Weights of a small multi-label audio tagger.
Model: 5.96M parameters, log mel input, norm layernorm, activation star_relu, layers 10, width 192.
Data: trained on strings of digits, spoken by a formant synthesiser in many voices, 39062 training examples, 64.2 epochs.
Rows from block 3 of a small multi-label audio tagger, named by matrix and row number. Rows with one number belong to one neuron. Each number is 50 + 10 x the weight over its row's rms, rounded and kept within 0 to 99. All counts start at 0.
After each neuron's rows are labels from the 100 clips, of 14976, where the neuron reaches its highest value: "strongest on" is what is common among them; "peak on" is the class under the peak. Only what is clearly more common there than usual is listed. The data: strings of digits, spoken by a formant synthesiser in many voices.
# fc1: MLP up (model.blocks.3.mlp.fc1.weight, 1152x192), inputs 0-95
# fc2: MLP down (model.blocks.3.mlp.fc2.weight, 192x1152, transposed), outputs 0-95

fc1.758:51 63 59 56 49 46 57 55 53 40 45 44 46 55 41 54 66 55 44 43 52 52 53 41 53 53 59 68 28 35 50 39 48 44 34 66 42 67 53 49 37 77 45 52 44 41 61 49 60 48 53 40 50 40 42 42 36 45 45 66 64 55 51 22 47 49 58 55 53 65 46 60 52 53 44 32 52 57 60 46 56 51 44 48 48 69 58 66 36 52 37 49 60 50 44 63
fc2.758:39 45 50 52 52 53 51 60 51 59 42 48 52 29 67 65 47 67 58 61 61 55 50 45 49 47 60 48 41 61 32 52 23 75 67 59 45 65 57 52 44 49 45 50 35 60 52 55 67 28 53 46 53 39 39 51 52 41 36 47 31 43 44 54 49 50 63 38 65 54 64 66 54 51 63 47 62 29 44 49 44 51 64 42 32 36 66 67 41 49 46 47 51 47 35 48
strongest on: "eight"; whispered; last digit: eight; first digit: eight
peak on: /eɪ/; /ɛ/

fc1.649:46 51 47 54 43 49 51 55 49 66 51 41 57 48 37 41 47 52 40 48 58 49 31 55 37 49 46 63 33 72 33 73 38 58 35 69 55 41 50 54 58 51 55 54 52 69 47 44 40 49 41 56 52 68 50 69 45 42 43 56 45 40 35 43 52 60 60 50 40 43 41 51 55 52 59 58 71 55 45 47 52 39 60 61 57 49 47 40 46 66 61 42 40 57 48 66
fc2.649:30 44 54 48 53 64 52 49 49 44 55 66 63 37 55 46 60 48 46 48 22 65 49 56 52 39 51 45 57 53 57 45 57 49 54 60 45 59 56 32 57 54 39 43 46 32 53 60 61 61 37 49 39 40 57 53 48 55 49 61 56 49 57 64 53 44 46 51 38 63 38 40 50 31 59 35 53 50 66 41 39 51 42 52 44 36 54 39 51 38 49 51 36 31 53 46
strongest on: "one"; first digit: one; last digit: one; thin (high-pass)
peak on: /w/

fc1.330:33 48 34 56 43 65 50 55 51 68 35 25 55 47 51 42 66 55 34 42 43 51 57 52 69 56 54 76 49 55 37 50 57 59 44 45 57 49 54 60 56 51 43 59 36 60 49 66 60 50 40 66 54 43 52 64 43 48 56 54 50 41 49 46 62 51 55 58 39 50 50 67 45 57 59 54 54 44 45 43 46 56 53 41 53 55 48 26 43 63 61 55 53 43 36 59
fc2.330:38 52 47 66 46 56 51 58 55 38 53 62 62 57 74 48 63 57 35 42 78 45 57 57 50 47 41 45 53 51 54 50 49 31 61 48 43 53 50 44 58 60 44 49 47 35 65 55 51 41 27 51 57 42 37 53 44 52 66 71 62 43 50 43 35 51 47 48 44 46 43 44 33 64 53 39 41 64 39 49 51 34 38 49 36 47 59 64 52 47 32 42 56 43 54 56
strongest on: "one"; voice: child-like voice; last digit: one; first digit: one
peak on: /w/

fc1.507:38 53 37 47 55 38 61 59 60 45 44 44 39 56 33 40 52 17 65 42 50 43 40 56 41 48 51 62 57 34 44 55 25 54 46 59 50 48 49 45 38 41 34 51 33 30 46 47 49 41 52 39 34 36 36 59 55 32 42 49 60 64 35 44 52 56 57 57 47 53 45 59 48 35 43 47 38 40 52 60 32 52 50 65 40 50 41 49 51 55 34 43 52 54 51 52
fc2.507:49 52 57 56 42 48 61 59 59 51 42 44 56 49 44 34 50 74 45 34 61 56 49 48 53 63 58 31 46 46 59 57 35 52 48 41 49 55 57 47 50 41 48 54 53 63 65 49 37 51 49 88 53 42 46 56 41 59 50 49 66 42 44 53 52 46 41 68 47 54 53 39 61 38 50 66 58 32 47 50 49 48 48 47 53 59 46 53 37 72 33 59 34 59 57 42
strongest on: "eight"; first digit: eight; last digit: eight
peak on: /eɪ/

fc1.682:66 48 65 65 45 41 54 69 47 55 46 41 54 47 40 57 47 55 55 35 47 51 49 30 39 65 36 65 53 54 41 50 59 66 49 47 42 45 56 54 40 47 40 49 57 31 61 56 37 44 41 50 34 64 57 59 44 50 45 50 59 40 46 59 58 71 47 49 50 53 34 56 36 47 52 38 51 30 45 59 61 68 46 54 36 53 35 56 55 70 46 40 72 41 54 41
fc2.682:41 65 54 56 67 58 45 59 47 54 42 48 39 35 61 59 52 57 49 47 34 63 56 39 49 54 40 28 52 70 52 37 61 47 35 58 46 59 58 54 62 41 49 40 46 55 55 52 46 38 57 52 57 47 50 48 49 52 50 51 65 58 61 57 53 48 52 59 48 63 36 50 52 61 31 52 51 45 58 56 51 60 51 47 53 40 59 48 59 52 42 51 67 53 51 58
strongest on: "nine"; first digit: nine; last digit: nine
peak on: /aɪ/; /n/

fc1.450:65 43 51 49 56 36 38 46 71 41 43 49 61 49 33 58 53 54 52 36 37 36 56 43 34 45 60 44 45 49 44 60 48 40 44 41 48 33 64 43 45 46 38 61 30 61 54 41 33 57 55 50 47 33 52 56 36 42 53 76 52 60 54 40 48 62 69 67 49 54 54 48 40 57 60 49 64 60 39 69 38 36 57 46 44 40 32 38 46 49 48 52 41 56 54 53
fc2.450:49 31 67 50 49 42 44 47 63 56 49 54 43 56 46 41 51 62 61 51 34 30 55 54 70 51 40 51 43 47 34 56 51 41 60 56 46 40 50 54 52 49 57 38 43 57 54 43 36 37 41 56 51 55 63 65 61 49 78 48 22 39 52 78 70 58 60 37 58 61 57 43 33 60 44 44 56 55 41 55 47 49 59 46 54 45 40 55 69 49 50 42 38 50 48 50
strongest on: "zero"
peak on: /ɪ/; /aɪ/

fc1.127:30 64 53 50 50 68 49 31 68 54 46 43 47 48 47 50 32 41 36 59 30 71 60 71 38 46 61 47 56 64 44 41 62 42 38 53 49 47 59 50 48 55 56 33 43 36 54 42 44 41 41 76 54 48 62 49 67 40 53 58 69 44 40 34 49 60 47 60 46 52 62 55 48 32 46 61 48 52 64 62 45 45 49 43 42 45 37 58 40 51 44 42 63 63 41 44
fc2.127:57 36 55 40 64 63 41 59 49 70 41 55 57 42 24 49 53 52 39 51 54 47 40 52 42 47 46 48 50 45 42 48 17 37 64 47 44 58 52 39 67 37 44 42 39 61 47 40 39 40 45 57 43 51 66 53 65 49 36 49 34 55 51 49 59 51 49 43 54 55 49 44 48 48 51 57 52 67 35 71 43 67 53 44 51 48 51 40 58 47 33 57 60 57 60 46
strongest on: mains hum
peak on: /ɪ/

fc1.317:51 55 27 54 42 41 67 44 38 15 44 34 51 42 48 20 52 43 42 49 47 39 52 66 48 52 62 56 46 30 41 49 55 58 51 60 48 48 46 36 53 57 55 59 49 42 56 43 55 65 61 48 53 35 53 47 57 58 72 48 51 51 49 55 38 61 49 53 43 64 39 61 42 44 28 61 47 48 39 54 53 48 48 48 38 63 54 58 63 36 35 43 45 41 47 50
fc2.317:48 55 49 66 56 76 55 60 72 59 56 40 52 52 39 52 51 51 48 43 33 42 43 47 29 41 27 54 40 47 55 30 34 40 46 58 49 55 47 50 58 49 50 49 40 58 58 44 62 34 37 56 48 44 45 69 50 44 54 52 59 36 47 47 43 35 50 61 57 53 48 59 41 52 50 58 46 54 62 55 53 45 41 52 48 60 69 44 49 66 35 38 60 50 53 45
strongest on: "nine"; voice: child-like voice
peak on: /ʌ/

fc1.440:31 50 46 52 50 52 31 47 56 39 42 33 59 42 52 60 49 36 62 40 26 42 46 29 51 52 40 58 58 46 46 52 39 52 51 66 48 49 66 49 33 38 57 60 71 34 55 29 27 60 51 40 37 77 57 40 37 56 57 55 62 41 39 50 49 41 35 33 53 48 46 47 37 38 54 45 51 41 43 50 40 50 53 43 38 44 36 50 45 61 53 35 54 56 64 68
fc2.440:37 65 42 41 58 55 47 47 41 60 68 51 44 39 55 55 39 37 44 52 40 57 49 62 57 53 53 39 46 47 61 50 58 28 56 64 52 44 59 51 54 44 61 52 45 47 68 36 58 43 37 36 51 52 59 40 62 52 29 35 44 35 46 73 46 59 49 52 50 53 55 37 55 55 38 34 63 62 42 55 56 67 49 55 38 55 60 56 64 39 58 51 63 58 58 46
strongest on: "nine"; voice: deep voice; first digit: nine; last digit: nine
peak on: /aɪ/; /n/

fc1.103:64 54 32 62 44 50 49 54 47 50 44 40 56 50 40 38 47 29 58 55 60 36 42 46 37 40 41 32 43 56 64 40 72 37 49 47 43 66 65 65 61 53 57 54 44 37 52 55 46 54 41 57 54 59 44 49 59 59 52 49 63 66 29 27 53 66 31 50 50 59 49 44 43 59 54 54 50 50 67 45 47 29 36 73 40 46 44 46 52 43 47 52 51 58 32 61
fc2.103:65 55 40 51 51 62 44 39 32 40 30 50 55 43 80 56 49 58 61 38 64 46 39 55 33 46 43 34 30 61 37 38 69 56 33 35 42 55 45 42 44 49 56 60 54 50 55 52 51 43 35 51 55 46 42 41 51 67 40 58 46 50 41 37 45 59 58 73 46 40 68 50 54 38 64 55 58 31 54 45 57 44 48 49 59 44 64 42 52 48 73 67 37 58 32 43
strongest on: "eight"; last digit: eight; first digit: eight
peak on: /eɪ/

fc1.5:27 57 44 40 43 35 53 52 51 55 52 40 66 46 28 41 42 46 49 44 67 55 46 44 36 50 49 49 40 49 47 61 41 45 42 82 65 53 36 48 60 47 53 51 43 55 42 53 67 45 50 62 52 57 40 58 49 43 36 53 46 46 38 57 66 57 59 66 36 65 46 62 67 54 51 47 58 55 42 40 46 37 58 40 54 29 43 33 29 59 49 47 64 55 48 55
fc2.5:42 42 43 44 56 74 47 52 51 45 52 64 52 43 49 29 64 48 33 39 25 58 55 52 50 47 57 61 61 50 63 59 51 31 52 37 59 50 50 46 61 56 39 43 52 40 37 69 66 54 55 52 36 40 52 47 43 57 58 60 50 52 46 54 43 43 44 51 41 64 47 52 59 39 52 54 40 57 75 48 49 52 38 56 42 35 45 37 46 36 52 47 26 29 51 53
strongest on: "one"; last digit: one; first digit: one
peak on: /ʌ/

fc1.488:54 44 58 74 43 44 56 53 34 59 51 52 57 49 45 46 49 54 69 37 51 49 52 37 37 62 50 51 60 50 47 47 64 70 56 58 42 42 62 47 34 51 59 51 54 40 58 52 34 45 45 52 42 44 45 55 46 59 46 49 43 41 32 54 63 53 46 41 54 45 43 64 51 55 63 36 47 28 23 63 58 64 43 46 48 57 42 47 58 66 44 44 71 41 79 45
fc2.488:35 62 72 51 60 50 44 55 40 57 38 40 30 47 52 56 52 50 40 55 37 47 56 44 60 59 47 18 42 55 58 41 51 57 35 60 55 52 58 46 52 41 62 36 53 59 56 44 41 54 56 49 58 42 55 42 46 34 45 50 44 64 61 61 44 47 42 45 43 42 44 60 60 70 25 50 41 63 44 57 40 54 53 67 55 40 69 33 42 45 48 45 54 41 64 74
strongest on: "nine"; first digit: nine; last digit: nine; rumble
peak on: /aɪ/

fc1.584:53 54 31 54 50 54 52 46 53 35 46 52 59 48 37 60 66 69 40 59 40 66 58 53 55 52 46 33 69 54 55 49 42 53 46 49 45 36 49 59 43 60 50 54 39 39 45 54 34 55 57 58 51 54 55 53 45 39 64 55 51 56 49 52 65 39 46 47 44 43 63 35 54 41 46 58 17 53 32 43 54 57 56 42 49 64 48 51 45 26 47 41 53 50 42 47
fc2.584:62 39 54 38 39 43 58 55 45 72 55 59 39 45 61 64 44 37 66 64 56 57 53 43 54 53 30 58 66 41 60 36 40 55 49 44 61 46 40 43 62 36 53 59 42 70 52 53 48 63 51 61 55 51 59 40 57 51 56 40 42 38 38 48 52 44 61 44 55 62 63 51 38 58 49 44 50 46 64 57 43 57 77 55 49 59 58 58 36 64 44 48 43 60 53 65
strongest on: "eight"; last digit: eight; first digit: eight
peak on: /eɪ/; /ɪ/

fc1.100:38 54 66 59 50 39 55 48 49 40 42 50 46 46 60 45 49 41 48 36 59 52 61 47 74 52 65 60 66 61 47 67 37 54 41 27 50 68 34 65 44 63 34 54 65 56 64 55 49 81 53 43 66 48 50 39 45 59 49 45 45 56 59 40 40 64 63 70 40 48 53 50 45 64 45 41 46 44 50 49 49 46 47 56 49 48 54 54 59 49 57 57 49 42 55 60
fc2.100:58 45 60 61 43 38 53 61 46 31 66 39 53 40 51 58 50 68 55 54 41 43 35 52 46 48 56 50 59 57 60 45 40 49 48 59 30 47 42 41 57 42 35 48 50 53 67 57 62 52 59 51 54 56 53 42 45 60 40 52 32 47 58 75 63 52 63 40 30 47 25 32 51 52 48 61 58 36 49 45 62 49 31 49 56 57 46 49 55 39 61 60 69 44 44 56
strongest on: mains hum
peak on: /i/

fc1.469:41 55 55 67 36 51 51 49 56 47 39 50 49 55 49 49 49 71 40 38 41 51 54 69 73 54 48 72 57 40 33 41 38 48 58 34 61 33 35 39 47 51 40 54 49 62 53 68 64 53 44 52 50 45 51 68 51 46 47 46 62 50 54 19 38 58 69 54 48 54 49 51 50 55 70 68 44 53 55 52 41 41 65 47 51 54 47 44 42 40 56 69 62 60 38 59
fc2.469:38 55 47 32 27 57 31 44 52 46 45 65 52 65 44 44 53 47 31 49 43 52 74 53 43 46 26 56 49 49 40 55 62 43 45 80 61 39 61 60 47 48 47 41 53 59 51 48 49 39 42 54 62 58 57 36 45 56 46 59 47 53 34 49 48 47 61 59 41 45 39 52 42 49 51 41 57 42 57 55 66 52 53 68 51 42 43 57 65 51 39 47 42 62 46 52
strongest on: "nine"; voice: deep voice; first digit: nine
peak on: /aɪ/

fc1.349:47 54 64 50 52 39 46 57 58 24 57 56 70 55 32 46 45 62 55 46 43 48 51 56 57 62 47 50 75 51 50 66 53 61 50 55 51 52 62 63 55 49 51 50 69 46 23 68 49 50 43 55 44 61 48 41 48 43 69 44 29 49 51 54 49 51 43 49 44 54 43 38 44 68 48 47 32 52 46 54 48 31 50 37 20 56 56 56 46 58 50 38 28 46 45 50
fc2.349:51 40 60 36 47 49 45 55 73 53 52 34 44 62 58 40 51 55 65 65 41 49 39 65 59 39 45 52 53 41 69 44 39 65 69 31 57 58 62 47 56 76 41 48 48 60 55 45 42 45 56 49 48 50 55 60 47 41 62 64 36 53 69 60 68 46 38 56 55 45 60 61 55 56 57 51 47 53 68 52 40 61 48 64 57 68 60 58 54 49 34 52 53 50 46 53
strongest on: voice: deep voice; "one"
peak on: /eɪ/; /aɪ/

fc1.228:32 68 46 47 82 33 46 53 42 36 41 69 47 29 51 53 43 62 59 40 52 41 37 56 36 68 62 46 44 51 51 49 52 53 61 62 62 50 50 40 46 59 40 35 43 48 26 62 44 61 45 47 65 56 41 42 37 78 39 72 45 60 48 50 46 62 49 36 49 45 53 48 62 55 46 31 49 53 59 66 44 39 49 58 37 63 33 43 62 54 49 31 47 45 43 44
fc2.228:48 45 46 47 43 46 52 44 56 54 46 55 28 47 43 50 50 45 45 45 68 65 58 53 59 55 50 52 42 38 43 71 49 51 50 49 57 52 45 67 52 54 80 49 47 74 55 55 59 32 41 37 58 29 54 55 77 45 51 46 64 37 48 49 68 66 55 48 73 55 42 51 46 46 39 53 55 53 47 65 53 47 51 57 50 54 46 61 43 58 60 63 61 47 50 50
strongest on: "nine"; clipping
peak on: /aɪ/

fc1.473:52 33 42 54 55 40 55 53 48 55 46 38 52 51 56 58 44 36 44 55 41 57 41 57 39 67 30 59 47 47 38 32 66 55 68 53 22 50 48 67 48 39 47 50 39 51 47 61 38 52 61 37 35 55 45 36 41 39 47 56 69 62 39 54 50 43 53 47 50 58 48 53 35 43 35 51 49 55 27 55 42 52 41 48 45 71 52 44 45 41 50 46 51 16 32 60
fc2.473:55 39 60 50 55 56 56 57 31 54 50 47 66 39 63 43 55 48 49 58 46 55 59 41 50 47 48 51 47 50 53 32 62 37 41 43 45 74 66 45 40 41 58 48 62 56 51 55 60 63 41 69 55 42 50 57 47 54 48 51 63 25 57 58 49 29 58 52 68 71 55 52 54 36 44 43 52 50 40 73 47 46 61 54 53 57 70 61 38 53 48 41 45 44 66 44
strongest on: "eight"; last digit: eight; first digit: eight
peak on: /eɪ/

fc1.35:36 41 24 41 47 54 63 57 53 51 58 57 58 32 49 57 54 66 69 57 47 31 54 61 40 64 40 61 63 42 47 47 55 41 56 54 48 60 60 34 51 44 53 43 47 45 35 54 40 54 65 49 64 55 31 47 56 29 44 57 45 56 40 57 46 45 39 65 37 52 24 49 43 41 54 34 80 41 45 53 46 47 72 47 49 44 35 37 60 41 55 57 55 40 69 44
fc2.35:73 48 56 55 56 54 47 54 46 62 45 52 40 65 54 47 49 65 52 65 40 53 43 57 48 45 47 65 41 50 53 48 40 51 65 48 57 42 56 67 52 54 61 46 43 59 57 44 46 30 40 43 48 51 57 65 61 53 51 42 31 31 57 66 59 40 49 49 60 38 60 40 43 62 57 50 54 49 41 44 39 63 57 50 43 53 62 50 59 57 34 51 56 25 51 48
strongest on: "one"; voice: high voice; number of digits: 5; first digit: one
peak on: /ʌ/

fc1.748:57 61 35 56 45 52 35 62 46 55 42 52 49 59 48 39 47 70 65 62 39 62 45 56 54 51 70 39 52 27 34 43 63 45 45 48 47 41 59 58 60 53 30 30 58 47 45 56 45 46 64 33 52 46 33 57 63 53 39 47 58 54 44 55 41 51 58 59 47 65 47 53 48 70 49 39 42 53 54 72 75 38 56 69 35 53 52 51 41 42 47 59 60 53 49 64
fc2.748:58 56 61 68 33 57 50 64 54 53 48 42 30 57 50 56 59 54 56 61 56 58 46 57 40 45 54 56 48 43 61 37 32 54 49 44 46 49 36 47 52 48 49 33 43 63 60 44 43 58 34 51 46 40 54 62 49 63 62 52 28 42 56 66 52 54 50 47 53 36 47 53 29 60 56 66 54 44 29 58 22 44 46 51 43 49 53 45 45 53 41 54 54 43 37 47
strongest on: "zero"; voice: high voice; last digit: zero; first digit: zero
peak on: /oʊ/

fc1.504:61 48 55 52 45 58 57 54 63 46 52 55 60 56 42 34 48 45 38 68 54 36 45 47 46 63 55 46 47 41 45 38 59 39 47 48 50 54 37 49 53 65 51 34 47 58 46 50 70 63 58 40 52 61 34 42 34 41 43 44 70 47 45 31 33 53 62 69 68 55 47 62 45 57 32 54 37 32 56 41 49 24 64 40 30 58 57 55 44 45 56 40 53 31 42 55
fc2.504:49 47 60 49 38 33 45 51 56 33 68 62 49 52 53 52 53 67 58 61 54 58 27 47 60 46 24 43 59 42 61 46 41 59 68 41 31 63 37 60 63 55 63 42 44 59 46 59 58 63 37 56 57 51 54 57 52 56 42 45 38 43 44 70 47 44 71 51 47 49 58 59 51 61 52 45 72 47 48 49 59 48 54 52 56 32 51 50 57 67 41 55 60 49 48 66
strongest on: "eight"; voice: child-like voice; last digit: eight; white noise
peak on: /eɪ/; /ɛ/

fc1.713:59 61 46 52 48 50 24 46 48 32 53 53 58 53 57 63 40 41 55 49 47 57 51 31 43 42 39 42 52 45 42 46 45 46 44 53 43 40 66 43 54 58 27 46 37 49 52 49 40 52 42 52 63 55 40 30 51 48 50 45 52 45 57 71 74 65 64 57 35 43 57 67 52 68 64 53 47 56 52 49 53 58 30 52 58 48 30 36 50 65 51 45 51 36 66 52
fc2.713:53 28 56 29 52 60 48 47 40 63 57 49 38 44 48 42 30 61 61 55 44 46 33 51 44 56 41 69 49 41 50 65 48 65 51 50 56 49 39 33 55 48 50 41 48 67 63 46 38 37 58 53 39 62 55 55 57 59 52 62 49 54 42 55 56 50 55 55 67 55 47 31 57 52 61 72 56 29 58 46 40 54 47 52 53 43 51 56 51 57 45 51 57 47 58 45
strongest on: "eight"; "five"; first digit: eight
peak on: /eɪ/; /ɪ/

fc1.420:56 58 49 54 55 30 27 45 49 53 42 32 40 41 42 48 69 34 58 41 38 45 61 49 60 56 34 41 55 33 35 33 54 46 39 48 58 37 33 46 50 51 53 54 38 55 35 58 40 56 42 58 61 55 46 38 58 46 57 55 81 61 47 60 49 52 41 67 37 35 62 45 50 34 59 44 45 35 62 49 60 55 38 43 49 56 46 32 55 41 64 56 40 30 41 57
fc2.420:57 43 56 59 56 61 47 50 47 68 60 55 45 53 52 46 47 67 60 58 34 48 42 61 56 54 36 65 52 49 51 46 26 55 64 49 52 44 38 53 49 45 42 38 44 64 68 48 52 45 41 45 51 48 59 63 53 52 52 51 34 36 54 72 55 40 61 42 55 47 56 41 42 64 56 62 48 53 48 50 47 59 56 44 50 43 59 53 62 57 39 50 73 45 54 47
strongest on: "three"; last digit: three; first digit: three
peak on: /i/

fc1.66:45 62 34 47 54 45 24 62 43 30 46 44 39 30 47 60 48 41 56 51 47 50 64 37 66 56 60 39 31 53 48 39 60 58 34 46 45 45 51 58 49 49 44 46 52 46 51 70 56 57 75 55 48 54 32 58 61 58 44 55 62 58 40 32 42 54 55 38 27 40 47 62 49 53 45 46 44 47 45 58 37 45 49 44 39 73 39 42 49 41 51 44 47 30 38 46
fc2.66:56 46 58 60 48 58 48 60 47 65 58 45 49 51 49 45 48 62 49 64 44 47 36 57 54 44 36 63 52 54 48 53 29 50 65 48 58 45 43 49 53 45 47 43 54 65 64 48 48 41 37 45 53 50 55 57 52 58 55 52 40 44 47 71 52 39 56 39 57 44 55 36 44 57 56 58 44 47 50 47 43 52 45 46 40 50 62 49 62 54 41 47 68 43 54 42
strongest on: clipping; voice: deep voice
peak on: /aɪ/; /ʌ/

fc1.115:37 49 58 57 65 54 57 53 46 56 49 62 53 61 71 32 45 54 30 38 41 50 64 46 33 52 69 29 36 59 76 47 63 50 67 38 42 59 50 70 66 52 49 38 64 64 46 56 48 43 60 67 48 52 62 54 42 60 54 48 65 49 61 33 63 75 57 54 43 46 47 51 43 47 42 47 32 52 63 60 44 31 54 43 57 58 41 51 42 57 38 39 49 54 53 46
fc2.115:54 46 58 46 44 47 72 49 60 43 46 45 52 46 76 57 37 55 59 50 43 56 40 37 55 54 38 63 46 56 59 50 46 50 52 42 63 45 65 54 44 59 43 51 46 43 63 39 61 47 65 47 53 52 43 51 60 48 67 35 39 47 46 33 49 59 43 53 51 58 44 65 59 50 35 48 50 55 58 49 42 33 53 68 53 30 48 40 52 57 38 53 47 52 65 59
strongest on: mains hum
peak on: /aɪ/; /eɪ/

fc1.706:57 39 58 51 46 51 53 65 50 37 42 38 44 36 52 46 44 58 48 32 44 47 45 42 42 54 41 57 47 55 42 56 45 65 45 66 58 44 73 49 48 61 30 58 56 17 64 47 52 54 60 67 48 53 55 31 60 44 44 55 75 68 45 58 55 50 47 48 71 36 37 44 38 57 48 38 61 33 37 52 52 46 51 54 56 52 52 46 53 54 51 55 58 33 59 59
fc2.706:37 63 49 45 49 42 59 60 42 54 46 38 52 39 51 44 36 53 43 60 34 55 55 56 50 57 44 40 42 60 55 48 50 55 53 51 45 57 65 46 54 42 61 47 37 52 58 34 56 54 61 70 66 49 54 45 53 60 57 42 47 35 55 65 50 58 55 56 53 43 46 27 47 58 45 54 44 64 58 74 44 64 49 62 48 59 58 44 54 37 41 43 62 62 61 51
strongest on: "nine"; number of digits: 5; voice: child-like voice; first digit: nine
peak on: /aɪ/; /n/

fc1.502:33 39 54 52 55 53 67 52 35 51 40 74 42 55 78 32 63 50 48 37 47 45 64 53 45 44 71 26 39 48 54 53 56 58 55 54 53 58 51 57 69 70 55 44 59 69 53 49 42 56 51 55 58 47 68 34 53 45 51 44 58 41 63 35 60 62 44 37 42 36 35 50 45 37 39 47 36 50 54 55 51 36 48 49 45 49 42 45 46 51 40 48 55 58 55 38
fc2.502:41 46 51 58 45 41 80 50 52 51 50 71 55 45 73 68 26 59 52 49 39 62 39 38 47 58 45 56 41 53 59 60 57 50 39 63 70 51 63 57 49 52 58 64 51 54 63 52 66 48 70 35 60 52 49 49 51 48 72 42 55 66 41 42 40 50 40 51 54 54 49 50 53 52 41 45 60 60 54 40 48 39 46 62 51 49 43 36 46 59 55 50 47 52 63 54
strongest on: "zero"; "four"; pink noise; last digit: zero
peak on: /ɪ/

fc1.756:55 46 60 46 47 64 49 37 62 57 59 25 45 41 42 60 59 50 44 42 40 64 44 41 50 61 37 49 68 48 69 50 63 45 50 50 58 49 48 56 45 44 63 66 37 53 50 35 35 49 74 58 55 53 63 63 42 45 55 65 51 39 60 51 41 60 51 34 43 50 48 57 49 54 46 39 61 60 47 52 42 52 55 51 69 53 50 26 43 34 36 56 57 47 52 58
fc2.756:63 62 51 55 59 58 22 62 59 63 56 39 44 41 49 53 43 44 65 55 41 57 49 76 50 54 45 50 31 60 44 50 52 56 60 45 61 67 46 43 60 48 77 38 45 40 54 53 56 52 44 50 49 53 65 39 40 38 54 46 57 60 43 43 49 53 50 26 42 55 46 40 47 52 46 40 38 55 60 34 61 53 49 52 52 44 55 45 51 67 38 54 51 40 52 57
strongest on: voice: deep voice; "three"; white noise; pink noise
peak on: /ɹ/

fc1.500:45 56 49 38 38 51 44 40 44 48 36 45 45 49 30 49 44 32 67 37 34 55 37 37 57 50 53 48 45 49 37 45 63 56 46 49 69 44 43 56 53 41 39 48 60 52 38 39 42 57 41 66 60 54 41 32 64 47 59 51 70 51 49 44 37 57 51 50 40 41 40 58 65 42 44 44 58 47 47 41 52 40 22 61 55 57 33 38 60 45 47 55 56 46 43 48
fc2.500:59 37 59 60 51 61 53 51 52 68 50 51 46 48 54 45 49 64 54 59 37 52 40 65 46 46 39 69 49 52 47 50 34 52 60 52 50 49 49 51 40 39 51 40 49 59 66 48 55 44 40 44 59 50 59 63 50 55 58 44 36 37 45 68 48 40 55 41 54 41 52 44 45 57 58 55 53 45 52 53 41 59 56 42 44 51 62 50 57 60 43 54 67 47 49 48
strongest on: "three"; number of digits: 1; voice: deep voice; last digit: three
peak on: /i/; /ɪ/

fc1.573:40 54 52 45 42 42 42 46 58 52 46 40 56 47 59 60 47 43 37 41 45 46 72 51 50 41 60 52 62 49 33 36 52 39 41 50 61 52 74 52 50 57 46 57 46 35 46 42 63 56 60 46 59 31 55 32 60 35 56 50 62 51 32 47 45 71 30 71 45 60 53 51 59 29 27 76 29 56 56 39 45 39 36 47 56 54 60 52 62 41 41 40 51 54 52 53
fc2.573:49 43 62 70 67 61 43 54 60 60 57 51 43 50 49 43 50 58 69 55 44 53 48 68 66 44 55 61 60 48 51 53 22 53 64 41 65 52 47 40 57 50 58 56 53 59 54 43 54 33 39 34 64 57 41 62 63 56 50 48 32 37 62 69 46 56 62 44 46 53 51 52 52 66 59 64 41 50 39 50 42 54 49 54 44 45 47 55 52 49 50 50 42 52 60 51
strongest on: clipping; whispered
peak on: /aɪ/